A small CTC audio transcriber, trained from scratch.
Model: 13.4M parameters, waveform 16khz input, arch conformer, norm rmsnorm, activation gelu_tanh, moe top_k, num experts 16, layers 14, width 160.
Data: trained on Morse code for random letters and digits, with fading, noise and interfering tones, 26041 training examples, 16.0 epochs.
Rows from block 3 of a small CTC audio transcriber, named by matrix and row number. Rows with one number within an expert belong to one neuron, the router's apart. Each number is 500 + 50 x the weight over its row's rms, rounded and kept within 0 to 999. All counts start at 0. Numbers have three digits each.
Before each expert's rows are labels from the 100 clips, of 14976, where the router gives the expert most weight on average: "top examples" is what is common among them. Only what is clearly more common there than usual is listed. The data: Morse code for random letters and digits, with fading, noise and interfering tones. In brackets: how many of the 100, against the usual share in percent.
# router: router (model.blocks.3.mlp.router.weight, 16x160), inputs 0-159
# up: expert up (model.blocks.3.mlp.up, 16x160x160), inputs 0-159
# down: expert down (model.blocks.3.mlp.down, 16x160x160, transposed), outputs 0-159

# expert 4
top examples: speed: fast (99 vs 32.9); the character "5" (53 vs 12.2); the character "h" (46 vs 12.4); the character "s" (37 vs 13.4)
router.4:513414504540474468508535570515488512503617466425501470517483443561500527479577439569490542468452518533513504389435515512544505427544488474485578567541409540430530495510382494428515459473444510425601495467504414508545477592478510575456533492403504495494443482413499508616492439436521477451470434412495551579439564438525565582523489414429448534497513474546572418498510492552533474531474531400542536509470578550352534449474523515549534472524476527459516498495548499590519441470464453
up.9:594560583461541560453538426510456494484472578547544519435512422547567500520500390515482607469597516554443458422524589467475512483554475543556509474469522598542536508485596391462466487490428456466516409468483455487563521501538505491585536466556498601448446525528582449458505469482538531439532573467562469438509522495557553506531496583544512480402588481513500476448504464578517487467480537534495550570564504453523455587538469475536415496477550492491610468559501386492573493493568584
down.9:572543569442539487502521467460458544595486437464506549492427527463508521562529454496576514466516440583582432468528567513475457554576493481519513602419599528530544481470497511532454384375503529489388497478421535551458594488515563546512554566404530478500518455451496442489471558551522520543514477467433524413515439507535492481430471602487479509464554494506442511455582467555490440451475563459492495421499594463557556480569458435534420596493550503537524411502560475473564465492544598
up.10:497548490464589388502468462499447460518440496504456553569422506454494462626419447414488506478597421549514497421548503474417462436494471550525425552493482518538557452454504543460462434461446421439467465476619533429540474474528514426574511487566476506495564567510509435408526459411502525491500549524462439490496495548479518523513430515462564556499526494565428533490549415453436398437444541499415568410517547479450438509591488525466507542430575422520558458532461433483523528442438503
down.10:464538562536601526561434382486445479501519578503524473504437542437486515574457464477568489537451449457490503470486496531462406476460467463517453452495539547519569410480488509466476440521487497500402551488377530530531555523520503586590469545529523434488523478525534386464499490483524439476518499586547551429402477521531529431506463522550530616431443366539476529493588488470476513472498468472476591563543564436498421581607497485499477452428508465516609516480535460429565516492565406
up.11:505477548524513463465591457482465462532559541523586495439485357477590540498499391530479595569520512558464513435516589518520580501624518589587516532440475575598498482533565461533505488493417407482515448435579468467509556485513507473552554418502521581398516516503573470506533516510549465438588608464537496489511529479587537498523532577532559439396557466489519507479475525550531472436497500481464506532562505425465458602473496455466447538524517517480478495604486408493581532518503465
down.11:537511545516526433456492435550442534469482523441562511464480484515626430523522304414536507487459521445563606437474477513441470558527435493601575607515540493588561452496502517620489450453562523518527475583477553519467509545483527591531475536537568465522484547477558518438408511512554458586428456536439465512540468574489535491552494534540574498429598459506429491453577517540569508404513479475516463510482486492530469508571530521503426494554497576429527455495506515494547419525476461
up.12:519524552544498536412581431561446523438529561555536458446518424576591510466537377563482599579530500511475517375526613537480511485541524564593463445482516582618509497465605455477531503598391481448515407518545462562503484551550499453541587470519517577517506495514576497493512531499494485424547604491528513507542527485560540494481500535614498520418546468539518517430486488519476473476519506525531529588594501464519464562575501487488463464578508489471555517573519430495596516508518464
down.12:527567611440455478461528455514404535550563586447569555443459457470529500509525392542494559474502490496485452443487536475475456485547558482539553544481566565590528497459550487457449411418471438539550538530418550504549595528552477575510505484445567408451582550477587455460414542457579485540477490534407483451487468549518539472472501545558455563429573429522462530458600459580514544464489489477588491494535564451528480572577496470555407602460549510557551463516489506447514435497537482
up.13:512537531543491521428512414533450465477487558551541455502479413537574515516545440526508662553564531563413496426508563488533525539536556541552487473441529567586506510503624480546526519492366472464481427481552458520517467537525554508603501484546475614537517531514586474473504531503546541454588610486583555456493526457587568450510571508562518486417559489477504522464439564529525500418459500482517479527560495464500441579536470498533422502577533522462515511620489408470583514481552464
down.13:579573571450530484425533446479475546545551623483540573454410485456541495537546382547542484494497449491544430508489573523422461515514574426542531562506504533542563522509558493442420455436456472506454468522424550509547544524512513560549510536458546472529502497516562409418419521431525479543454488561504508472508501524517474474493490545557414587396580417517425536465591476556466468422470470499527489456511600444529471543570455444524403577483491526523559397510500380452543521452523451
up.14:552473505521486536478462568523504517514529517466581460495508404580529531402623471537528566524558529631448532454497560507591553465525451458490395493509484561537498465514464509432527432527427474454534420498536424493552397517542497534493628501449505522489416496497524587487439514515483444495474524488492558538467513461566574545520609510588484459461522497515572483475480474576482429561493566500549528544573450430565449552533507464602452526486550525437607500549501397458544487400510426
down.14:450503497501583493499472514506596434520549456442560419568633532580486448474522548425500581537592550495474562534528503445548548532443496417522501455573440439415565537539451562519519547534436550527584475597596413449533527531462507510485466485530500503476437529488513535526564541519411483491512491459502466507477498511550530438559511449512505447573419555514528466561451600490451494610481442495501515460523483466485453560458588513371459418474506446538425546471628557537509453571493465
up.15:473556504415507463509480454546465551551444512583522505494447499528495495502446446549417579429496481542545483485487488510417477423497462563555456541429517462464576549443498528459395503463431525445438461486494462404508557449536428438502530541533538475528523601554485400466537430446558555605523514642466461530440481532561521511500484508438515545534513541534420463504474410488444517441474605466489589435540556535385425498492407520533442507510592433462485490556458415416554477535520531
down.15:565525509470507542456525383467494495509405543425491551415430451472567532574478488528492462495472415523447484435503510562587485582523554513510543545551496485450545460431533490480512482489491552458491490495380469508578505546491519544636464446521459493462549532465543518543523465471450487584494485494450482529453572517475539544427590490458527589425526555446523494523595502530528432388556576569442480589545519521533376562503493454580436509438472583497567417527486601447553519547525575
up.16:467514557543550523502464476532450441448535572574593435562498510573555475502475471495501503549527497536397519374534513440517439520578409513515516389502529589583491440541602481541526548570416433496522435581478465512456453556466555529537518517515519534475487516529527484470502528527482469491482478465583512506450531467582531499522530493559467471432497474512465489413556534473565451471519487549506480529614506371552542603572503495411489507528523482536584476518563362519550514553639418
down.16:436580516549573460566559541553424586431487459482492504509589497541494513459462436545426495520493585434490518596489463629545518468564567536487476505465475487502531555470436521421483411601533497464559493531504446479520537540455400485486458434518538424546501530451528516486480469397489528501496439605530415524496476552490409539481504485494542527502540607473570465513543520486406529461541392520583492516498488561382421497492567551486522476499418549526427603496468604426512527462511544
up.17:464513536548536496559526467513474558442539482531566419447532482526622520487541450513466628518554510533397492378497540560468449533530507606561432498510507602538536510495620489504492538583364457494501484378540347510540508552547543559554570438515481527493471544472544498496531509495495564503581530477549535528506496479548595481472557522572530506461533548512525503509494464527496487482486477467551526500539450453506428582524516596517476473590477513450628531606511461519588494491525451
down.17:525541595536569436501562489517433511487568618429501513528438482482630523493503328534443535510555546467452442580521507530529405438596550517550495524443434551477562479473520481463426391480549453451565441507509534454535507497518483516488528445441558432572506494482628500412500512420582478549493443632426534463515502504492475520463539519546555584444581483528484503460536519532433452406462535538587472440526501534518453524506532517522460586498521535484465525524519446510551531541485504
up.18:582538633487533462480472510465492430404528595605552448533420440550562443493511473496474511559536450538510433430490524537477520495554461538581485465447504543569560452492576496474439489533405472420516393429597502575490454508566510476564526503574443552449423509501555473467438470473464512441518461525532444492403416530557534488470444561522464541443498468537469474468544510561484445505496519472469474489558532429523472578604508469531522532577571465539595463563454380504563481494578449
down.18:526440493530502493444532479479517483477464486583443464426458494504528553412498455487531570466511528545547486414548508443507514523503475533526426497436598511551388473453523481553488399440509456564463576405504627593423536536482495554525468452538510464403534482486456570455540552607510510480520485439462467482582479435498479448394548543552535545477516465505495562430508491406557519480491499519424569595462408482641523466498397478623520476487520510449465455500457501536581546554494551

# expert 9
top examples: speed: fast (70 vs 32.9)
router.9:542514501385537486463529553565556490518449564512502507574549508474560446507510562535558459516490552517456514455566502516546451439538506498426579547526558599525468495514589442525512536432553508468584456662449468594531480567447501590501556503514483514603508438499451369533585529493412555509470539507533511450482507514501485574431497489569421490420513547510496546549452551547555446586496578489529482495484431489556591528519553553556486476538571489430466500403478563474490542534584413
up.0:506537463423454521493522501415466524480465434471421601436541453404519517485420384543437526450497465535509439550489530511423478444512502545522435506478444495418575528416427521418448427572526489428436451474548469408509500496554439499507528452540461504450562516518546418408496346394505525544495552566517425487461542555494498625504505480469561473566487434500482507472471458508405498460461517460536568462479559547409455506464414533552495454548483463477504437578429489458478458542464478
down.0:464556518580466501479434483507524382525478514531456543555483461495432462484508444462437519462460534536473597554473405436570482463455451483517448463550413472574537481493435466492470545547477500484483440508538452500587393542549375514574477415429493472512470495569510611493448541542483520569473487556535600479475420426584482468493534529470552510552561478487506462459480421446525401457438650502507498526408496499477509481453509471556547489518425545526468435597428482542599560460560516
up.1:450558497446493529499539424466475486478445455544465520418442478444496537535442444469453523422553487500547439491484531493381509462460499584543477563427413491441551516358508485492446492544474557447441500413550517411534547437481443429479457441525489514533400586476486385402494386365457467511525509564519417506481496529500551547546500454431535492506518496529471505514427431469491497475470479433517581525426536554443414462514443551555470462556534490454489460611425492436471453535509550
down.1:544486493549557395521521474569426530386425484605531449511534413541528513491497432543525466477554425519372499559566501500428448466558513505494560491523469529516494455398457474536539435528527549577559406440518505506531456588544516513510448422454464576486530511501471524562521551471487467540484521504484484489428538458597447449362469586567484414547510484463533464458440452434548539459480452463521553465486485433529480544422438590532446538588532476504409527571516420565570525520510458
up.2:531543487375484470553554525524523563547491493526508580485473489447478601474420395471454502417565463482538431573514546503467496475491498536530446531408462503488519448414512440471455424561461547496408490403543484435487521423445439485470484428550501534482598551477492414483482396445478454503602523609457392451477460528513533544489467492447586497504529456456502538498527423504443549477462487472492519416457567536425405503580441579547489493437494472506483431497451530385533535530432560
down.2:452507495512517504462464530576573538500481468584457462505441415450550448487436453486461478507588547524467492439445485467482499416429483595460535436501468534530497561452482543416400570535455508438493459519541495523608470521488577513435486454525499528537388466410511495516522614601499507488550588575477583600560452453561551504420420568558565516529567436428505483440448430553478502411468516480578549474508522504577494479530479543528542529557566508441407439521468428570557507469485511
up.3:466570475451462525548494522486472469531483470522450593481438498493481554559407459447444536427547473470530411540450507537448469356512475547558476570473422451469519566403516478476414408527498523402504460481576548474587485488546397450448496464521466518455510531454491475392471473442506452474503502580504410460464462562483488483524456539404510543546534490516514554487507397407379501453422555449475593497548567492430464518518440515532523521489469480545443429600403449455544512477451546
down.3:469575505517426485435414593418553444459460484510476452494579501482545469482462485475502460511459531515493507531504411415485542458441593453516469466469370535522584552490391497463524500448479470476591491525592515505551418552541483497494503409439486554458511488437438546543456550557602424482453562522509478578517455454425536493491459519443565420493402567498548486597415528527474555409577503529505500473526459477488430452559529544506566500584535381461571502572531427552489513501503539
up.4:487542527440479467539538535503466491496454499521548515512449447464479556439476445521397544472582459473472410506470500513460526473476528548515523525509449468466567525385557516414375475590446480454447458398548565371529468459582427417499582425531522476491529597528531426445483407428518464520515488531503383518452481570493558624532459569458551471524517488497544484482437451483453458416480534430514545520498525550388445470542414541528488483493485457535515463548416476462480485447505605
down.4:458490393555602483483520394531567492529509472444451523521492507433482480511566491477403503412471577485428653534429443529498494494374615495493500558409456551544456511536429532495504492471465561464593514552491523501545412492515471533497385491526431542550471462454436557510519440528576479564560501457463447607470525487521529543476501535444562543462501456574443465468471519551566481483520558482479547481486531546526559566435444459536549415549503483446439485459455425564531530419446558
up.5:479513490516507491499509466455419502494408554415429573525514510427469514542437480443445480434468465482506465532440486587424466404523558549489549577468422474435528524429428532421429438534574523514477556482523479483590522397509442447478484450493564463528549563452495420451390436457458543501542478544447409503424469553502558557548512456470550562527446572476501454502479405469480513444457525544538511497412549603448458415428500507532545516460463458409455484544434540468513518458442627
down.5:555534451508572564449549549420475507515495449491496543596548498550512395510474596459513554535533488617437460488576480572329487526556474528522455480461528513517511516502475538487479461531526540525416519529549468459437511484635473527555423449445588537517570555609496477580524523492424572518483439445557568511469482519479532449523491504558566450544459507512581556540591468459527543520504557541457483545520431468497563490475459406456519537426559467472557566491516565475481590407480422
up.6:524525530486472437518493491546420576544442551497485535446511459509521584477426423503417453434520532511566393508464530544381555486497504447603490550477482456450565549459536474433454476418514485399492468420504536421559525410512433443497545483469458523541570526552540466457537466433513537528546469544475417449443480565486521593586461419488600554468505492516504451443418454480406532496460507444514572468578549489466454501538400493477527454520486419539582437582445483405480458573489521
down.6:463546471539495517511473569561433545539427452520480499541492414408422512445504477546476548472521574492496596505503434509562468441408532470535440571504454516562462456460526607550448369521454555462564431524501527569547463515492480437587486449538543544446422558463478511561493469580461531462534577528551554555576454435533466511535496528543574452448526447548510422450491512542499592384437597457544493489492438505552489461474530554590452484581501527452491411536475428570540457436518568
up.7:485487544525478553483492477474489496516477444482478540519414504499501485613485471493406477468507410495528423501511512577404537458547491488490451567471383459500596519423541448469413448560536485450419428483573558463549482494558439434551495466519516541507434625490491394459519433469564490522543557583526430520442478534484563546465521457515500493580503486569498511426442430527462466467400537440478500439582604552483433504574396444548477472449580477510471426507501413452509454478538598
down.7:512444511456510522411539481451494507613443526442439470523554606505548432527526477484540566482536563589515522559490526483569487489541543529491457587431484446502475471489446607528468389437502547470501574513516496474449471455550523570583504477382566521460536440475433544528421512553529539504545590395660464537524497530485475468508545549446533508539505489546647452541545515479537453551601497488523443587470402434482479480484537459597475500480524494509523491514559600490462490449463479
up.8:447550428495513492527529483538545564528531514443504559473477501434478564492413455487416466477546475496529425508512518527478486429480623503455515528425543421416536477427519467426457432455505537452432457415517503444575515428503462404520450412464529470478572590452494411431512418413457520558513544599435429507484453547494522535522493459481584484478480464506571508469369494527467523460506549491584518437410553554412439476472436518567520420509481482507514418559413451413485455485451549
down.8:470516535442485436539493520539469500476490505474496405459372465481565433425410441554486568472521563496438446482445442510508483432464497577440530536437397525525515451530403525568472550501552485564547394543566568546512500662554571457521468410558493471523380557409513559536476537445458547506473542509428435557517421503526471530443540445462522435460497509467536421545457528554510516480506542518496512426480541484529446534553488584526577466629447489443469469481481501576507527457501517
up.9:609529496426476503478502420503461506478468575441488545499422509505519565544408491427458465511549415546500383563491522496430522503476518565492466542517445482501568540456567480463418468447508475456480439499484592406596534421566491496495494541469424561504490582537535469366546474469551553422481537565534440457398430553534476527585430449468527439515501501534452462465486491516458452522467551359460532523582562410476477478553423468542462504539541469532483472519461436426594497436537505
down.9:445458580529440506492526499617451509493534453551503506434517451506512483499466477511511587483515564520510584489508594474513467424446472539491521493435481500469474525514416510541430388462448576505597398459580558470599409605555551506511465475470456434474502506468411552537505443601511528552522586452484599571461513454477503447485454572485571473492523507576603475458446512527504565457425547445545518531463482541496459457463461404537528511549393502476588437522440442561575461444467488

# expert 15
top examples: reverberation (88 vs 15); quiet level (77 vs 28.4); fading (69 vs 29.5)
router.15:510526520534520481491517532506520548493542540566427403516547463502492472512509544502395540502444509553495433380507480471566445474549488550456574496426516490531500536479519485523554481523503561532536501437377518463466531533455473488454529617478437408581488514490549427487643468607432497437506438436489563493456572425583541529412488553551474506501514469464588502528560529491585468464467424553487540557456486478442587464536509478550451447448489443449465506606381484523470540377493575
up.0:506481552434477482521495440498481494405484532532577468417469523588550481460473383530431500498554525485465375496527509547505537449462510541587464517468512522465594517432578464445463488571509499419480439470514569446448456458489420462525540475534517549497458568492492379439552404312506432483551485661465425512538524529526535528515515464422576486454522469523510512498479456479442480481454582522491537449496624500457426458456486533528577449483486467456526512493441466428519538482506437
down.0:569482518487555467440548493479467478428559520523537493530498467456570518435458495498453486544594543516534492535466465610503460451439576541517471482442453541413443596610538449494487482432529468504475520431428563450491537430457536445555500549461549441514528575427501561413614510449549577580579425484437497536633494483480484431450465534538524612464430565537505588461519498428514501467464529467432515433455551527516584474510489524473435486517428570527454496516551445493530483634457488
up.1:512585542528499535505488476488458588457501446493546495434470510518503503422348473504462573487575439493513454478477513492420573363466461522520498552503474507429566458474511428462439484477434395454486438403574516460515550401521424449575444482595393562465533539546509460448539432413447470508578526585510463509398526546466520599566490522479567500514526566590482525474469443524467462473516518479491558484500550500437407517497488480488480471525516519519510391598455477431526461508427538
down.1:463452511470534485520622410467468413449552601571498459489461435515541600520509404496504467472541514437465464517503607425468577543415465522494463489463471541431525537429482402551434464493620530568468452437580512564503536488452454451453518487510547594416532350528476462446481517471509481513436535507494546533491589549382522535476535480535545500528505472417441462442363453477449552438559493530441477514528492527484535502401486525488504518536571583503540499517453480519517494545537501
up.2:509523472442506426415507491516542490496448538536543496491415501567535558528478458525466537508523372527475457491482473641465479398526462581526450490565467553505591544496540540425500466516447509421528435425565492505559460421499439510543571439462515562452461546541527440432525449386470500484548513587539502431433467574545510526489474558448502486571503555540525470470523500505473490455448559418537577532549530467418464534536461574411387538472486476527517541544437392407613552477456510
down.2:498459459530543441546525548470466497366523514552444491520471493551527541471510548485449479497500457522562575469367450453488520466463422472436469493395548576400573487332482538434518470500581431404431529457484499480530510472448526500477455504455465458488522593463455477570381453481479409448427507529501366543555460509428536493414546522506484522399524513478448563588539490450509558436518564557449504498420501567490465498488498432433529518497490442467523502493443512500536530445424487
up.3:493497495493466549436524428490467559502422499468512547477448479476560464466457437519456552446544520515519418444510499556470483478518530571551502547453464462489570496438531480446469514512449474414466447401574553491568454437462423433523489413482506565527480577490524403362535433416576478564626464580507482505502472541515558545544479451463498499545569540505439481437468476501468448390405509456496570513476581455432404497637415481577481495447491430486506489572436511402495505487471486
down.3:466547558553538544483558524475462500491507518556493547492411549536523512458448481513424567527529478461547515572445594573525511497553423492495492584402468475487588547499419458421369433543478521547555599523551533492496521542490512522601499409490444482429369495531455515498440476501537516494539447491575558512531434551560343460389471530501573462468466510531478510496425514453542447468487491585423531541607493464447468476529527468507561519525538522411488535549505555454532450489434596
up.4:543444591499421528493534534476488493457528465539517544415429491550596487375463436552414497461544441442493473444480557550505461472509479582508512570494454491442606518468540461419475413517457477446519420470599580477524517512559449477500571474552489512539465555482526420422498404402544506454514546594472430521464484515511505573529480410372483556474533456473542521488482521543485541465399501520534497516541568515419500537583458474576402431494468498474553484495450414423574455510442496
down.4:481502479414526501493509470464465454571465474498474483547522564551576549537500522503464428491508530529488426534533458475566608545420568464552502498507540517487547573387611493481440454540570514461493483384403389511510509491527551499480493542499542658387400486455464556490535519482409507489570503522523536453532506532540387452416621552404497517507516436458568496541488518522587446502437503465493535508557422546542568514531486509454529458464493396450512565544542565489529472444530503
up.5:419519503516526398449504449508410531563500519381451539447498444427522607524433511422467515443467428444465469529465500487472510445518621561574530500383419573539519534530557551560494545522457501531480467501540503498536481474511479498521495425455561496553564497436517520451473495541496642477587479500477518434513553453519507449506595551522553556423539643451444441556543529441527479472510409543615529523499469509450513571442511548476498614562461448503451469545472528527529443473472462
down.5:534465524491503498506437411465593496480551558555471568510457532481464507552456521519543461493514533489502501521567477525509445520536495462496561537620532498520505497603483516601575441453519520508503471576599509495487408458520541476575403557513540499544464512559549456538501474543453421444377441472498517393483470480464466462498488579530393598532594391443474458594440497461507539472430521514440367500549543456587561487521446532490508551442506457450436558434545518490542458495606426
up.6:592540506530518469396412487499482461505441563498540492545449472532500431512553497503524440562548454584509429473511475525477476499521481478490402488577485569571525456556588497444554512479450438540435445479488489493570418441557554541584563519585592522459476444541555512498501557516553501521525534420531509482502483512553555438478465589535507474477511532605390446445474486541491359489458503466566501456495536397548491619638437470473398474565591483542558552525516457535519506473534484
down.6:461466497488522470523407428572522521482448519520539472464522553570556443528467519474555536567557537472460454472535481528477466490484452579543498453639521499508380498554582549603515516589499494539489355480573620460430485499473443436475483425554532576549450508518481418482597500488479582558514553473508579495432584549575563490581501443530542497511468510516554464514500487496522578563444522552475522536547571523487447496617494597498549488517452446511479459457529515548442578504611509
up.7:580515504479495484414517440511501421507552597480607477507420455487591471545486478505457494534580418524457513480512576504476493488572577486580484451507440572578530497522615433496496545530441421471423426522533517479496453565524498436596535610573530462536510475511610470463511541480470519460511570484468512418450434542554545510509474551563463533436535495465459501480522527470476436498509502531469509498605500372474474598580470465495394449506536444528554492561467401492625489463533447
down.7:469416422459603421574509540469460534440514464479416555552542472457481542467442499520501502471427480595532494522393427492538580429440477518385491504455529411458483516445437526431546437536505530372467577448524539407622483535450533515446562584437446461466491503464463569560443470483419398436515443456549487525495490555484487530507522487489511512521411501453569537554470498482457541590461527478510502493451443536530524483409552487549538489420477477515526542517405472507421479407492547
up.8:472497528445488535549536464513420520434474512450519447488429421564550473366460416514385609487588532498575448478482529556511426507478498513567476471465469507464570533431549446444476493552448455374484432429539557461478510476489402441563507482522407579482508585513555479418509458430492454525476457559524458502429523551517514583537485476474539527531528529472589538511469480494435505414417574451548593496557471441428411510510484472550503460497593452492541425546475432427481471504445487
down.8:473473533503556511440583510432412399527467508534469454429524528447459563489549446451564439387490525497517444503403633542575493475502555438455479465432523477452588543426499389473481527463527441473507472410449488536518501364503473528509491543471547567442485438436586482509455486541532517537470451543572568542563500440497415517475484578484478378474561497457584526429465504536476463527533478470399432530568402436584465525515473474552484456460480540478494490515521556537580509498516446
up.9:565478568430511476444370491522451481538456645472530567562441539503492366606444532415499494428562401541531525470498553558483477492570541483543475450578457545539520513478545510514491525505446483471447515576518506463492460485559500485631476540465584456520454500554513472448420539536493497433463517460391515425491478501567464468484409611551463502508502563598443461531590449580441456498507505467516514446542509443486475537594493442516452502461553400516466495501515494526552430504570489
down.9:551447515534464573395494540552575496546463509513579541514442524504473452538523421481580447530485478496492458537643499622512465596521509420542507567579526532478560556554513453566441479419490489551542434540442568488455504436520485515520443511601506569553525420546538422437548524534579592483445548497499588440520432527482475457506503573514406534479559442530412482435522504536550460521440463508561406529488413535487450482456498464540445396433572531462484519496580521473519528508567494

# expert 7
top examples: reverberation (77 vs 15); clipping (37 vs 7.7)
router.7:504499544544491458545584586559437578459496521513438533369435526555532543435482430507591598464487501549505498467437476519586459549540521566484479566408485556620427493492417501441452516509469512523464394630549593478457409507479497515541489519506504516532457416525498509413530393578517470553489494432484443485496524579544512535447574539489540457539480559490495489566472497502545477469422553512501507463444475509463543575552465540461548440376504545453442496496563570518479552557454437
up.0:490498512505474507517523468532487485461468528480470530478483507561434548476467511516415601487512427499509392517477566490438451409460491626483513589429443486440560528418528501387417502516506518460485502486537464441550482406463428431515519375510508487501503604518505478501542370423465470532508492553513466581403547567497544556435476428409536511544444566453511521555481456431458575469446538465517550496469538585430435453482452538567543554459461417559581454563440473440551538495454518
down.0:461522480484506492539540466508446437441542495485560489517445424572482558500532435418442611537516544459471589416462436519446477475445499508499439474574406552522514519519530541544497444561440395436486396384593388496480430498449563450476559531551394568535520517551497526473520503455425561458506490512579574547554519544513526411505615504528504410457451518513515505550603532508516459507455612485445541433505545489488558480508550546519538518500517446420545531585527504497450504471405488
up.1:448482485452459458537531490535441471433504514503436550447410480450479513440413467478446445421545479480571440555441526516464564440476525617504462582477433471442487551415514498496502467558525604474505526454590526428530504459452452464515517438512530404516488495434514490528543387467466530557553465592495400552499504547441544580483536442482544457553496560524556509590429458491428522476388492487587537571511527558405418468423495517505561432474425456488525470589472516423504524496425572
down.1:460432503559482681461478507525450471479613498482486525477458469510525510485496504481432541517561550469482552403474514463521470576372506530549433480536437548540479510536562605553535486575410446505629459439550558530433412486566561503491498503481473527495549546519495493518546564542396520500513578476429487558478468426612485477545581489555528561568455468556527446499543516427554552503516585482432585469498497509501519463570508502508566465433431417521537544504580507518426484446515466
up.2:394459464421473495535599555558480495492498475444456489459515464517472514414396462501449522472528488422576467510493467556450484372436532575556457616440448485422509577386465493484449459531510547473495541467541495440526463370502441510457461404473532494498545545450443461498504430370511515504528543507540489525454478534481520575535545390457524511554468520457503534502438410549457500477422506511569573493497533550520495439427492483505507587429513476450573506556418514421428474478404483
down.2:493454494537478441467453517448476411428497529438545499484511513497491602536479433479523506551553463416426555426460482471503467514443515537545512511499463639589416448517498541489551445560436485484536479446611385527487475549535481472484510478507494611520473518461474467476416537507444456439507588470480559492484483439571497480540677500601466580510560475434559469513532525491541458520572522596476583520508487490558476494545600579498452539554478466535542628521513542606473490534522534
up.3:504560573540422511470626476532417550483567482542530505438504460484560518434559417585483559476591499495488511455561579543506508494431568527559476493469460538552494497468545484486424495536468457518527469457489405482557479494509435388535507391548542477543478460503581429480601449371493569498599556456466524462485509551613535526482470466479514461477559524429542513541508484569490494403487454538511529588594514460408393538560472421507404512523572525466466500550496460447551526532492508
down.3:538531477498607433514522499457419524602453507452498523506468488483501571475490443445481571524494490420446446502399445445513419385438513633519528408480534574534535470425561546543556441577489463454513477426593462476447499537489502438515557403458457493491506521536476548527578531472479488604565493516563426540489468544564494465525534468452483543542471564480507468499548491474414524466519630473416627517461509426487451537542509544476500555487550466502551552586462494396514538574469548
up.4:522533485472458527596446577491540489449509462474477498533468510536472503508543461554473575431537469455547383477475519497449489375544468518521471524542459451451622565441550445451526546521456497380497436397651543443497476405476454449546526442485459504460481568476514507450562506423535436574535469563532500540456486596559577594524480448418532488559472499477488497457529484462527524393537508448476546476495603487439430500550472535548512434503472468546526480616473477412491549505516594
down.4:522487475409527454571381555496388478479494545502431443451530525498489538482463547433481504492521518505505559434485506287495427486509467575559485490471509452521436539470530555401544490487539404563508415575616454452453425522521493535507503426384492561601559550460504530512408512520473551550511525513544455554523474515557507511500535554527573532484502504524512483423533558453467409433480581490429588536544593466559497506516479511481510542523488444459529492588530467456464546482512577
up.5:457591523480450513537490484526442501478489402535417580481486417505530524546397412529401549467518480456524465489426571525455456455439486555521451542491494445402548528419546461457453506528463455444495448399538466418564494494482466502526553438511496483532450563465497484510585388436493517565497490613512493501487474561516565555530552432460524536547508528466590523474447468540443470479482547436467572484503531625436405452573444513528473490436537491458587454515462521391432620509464531
down.5:556465431456521558479406490448408504537530495462529477541544484528469524537494532488476562496502499462509568414519382412592564457520416559527480540493466513490475489453530557484501451461494442456476475490500449551425604454550558516452478385516406488463462401596571484423405532526522452587461543452525521489492531406526446450476615519480503543484473440421535479439529543406571454493500499482473486516573563531515582526505509552558557431459422445448551560581427527521486490582523422
up.6:390459406403399559549624477476446527564507466462504522443533449466512474413470481496464530513556537419476489574489542535550490435405525567554498492503412501515492528424530517470406509531501458485494512449517501507520499453569508468465537412505479517527570535432582462468492505446527540517522474512570543514468537519557629526495568434511596541494582547380538489547450498458508555457502476476622531504456464537422517574428495503451642450512472518478439498610492478497520495506390475
down.6:447550428494577455523537600487394478439471411480488502488497515452526544488513454485525525521458536489500450486423467423556439522436500592461412448531546531498490464534515475517523511615465520453495433441603513534500502558542579500516562392438448556519481602445466486542462572549451559492492513421497545525470429429522464475489643472502590496570397526502494535552577508411547425531482570507471597545469412466549527497483491601427511538450464497454537607536501478500492548470547528
up.7:458477492456489544582472512465485531483477480525448498526514441512460545423393460568407548437528399477498444498453496520434513402466479539495417569496465440467549535379474442439438434541486547451444465475562517453526492415533431425531537437473476483483521563489479406385496471470533497551525523564559444571443493569571553539501492415383552485621475512498526490570513468471418561457509510472518578500431577539372464481553463509500521487434519460462540472557488525425458521563462568
down.7:503484462492577487482529559538421460430513422467536494563513547455542619510453449516456590415557516485446514452504535465561417546524482542525441505510405519449483407500407522498585464571502539502483430557530443530444405528537510516605545490503501612451512617546557420569482443512431578504556630408484534468496481491545524490473494521455524519465540537521508421443494490463491484468485575528541518506572567498491487519563593556519469554508502449514541456626511423550463518393467497
up.8:555564603512557511470532494453499512414549544522577483467478499534508505533583418537461546489548529504488446420492540574417463479520477553585460491537467546537548518473565422434352578533415453441491442428513466478543527465482424389578485426564465540490450493553453396492611485466535476521554562511467486473445512547548594491548428549502498457501518504536470512452490490535500493430446585518532480521551549455436455545599470476573394533510544489496556443486470409457581471577543480
down.8:501593535485551437521498560545438432550474501547502432497448492468556512456516501488487553567534499504537436405517528423502412514591514584526427421606507540461518443566552511516584511524500436515540362527597479493490487532570545486531592439456419458541449541499495455414523547480447575548517557456529531480456463539533477462417619585561532560553482534514473462397597498434498405471534536507449580528539542431525497515492511551455507521513537463457574595571527476503507573535529531
up.9:465520476369414533461510499513510539542472528488539499447469555507511585456455511528499494498587504400456430568442597554543488435399455474489463483413440530568531571481504482400446529592507446521582461462511530444495507474509454441476557470446442562521559523481562434397525499494477479503491437504547488487468525472467575518514593491531590512446564472399527531615384493463478594444474507495584483478531561457432527530463495569576522418574523496542462508584436439475475540506415475
down.9:441514450559605533526490619460462425464410442420463449552540514468458502493532503463448558564458489467517435482495527463512450504489423542495455433530475498509464489519585521520542531545492491427523408480584466539465475534498494470470548429414392547491448518446499508547527560540436513475482502416587518542482428501578514404403583495525573548571379558509526462548564541379485444517515516521456523554518464480602546519469464554411524485446465485425519598616528503454440514483509532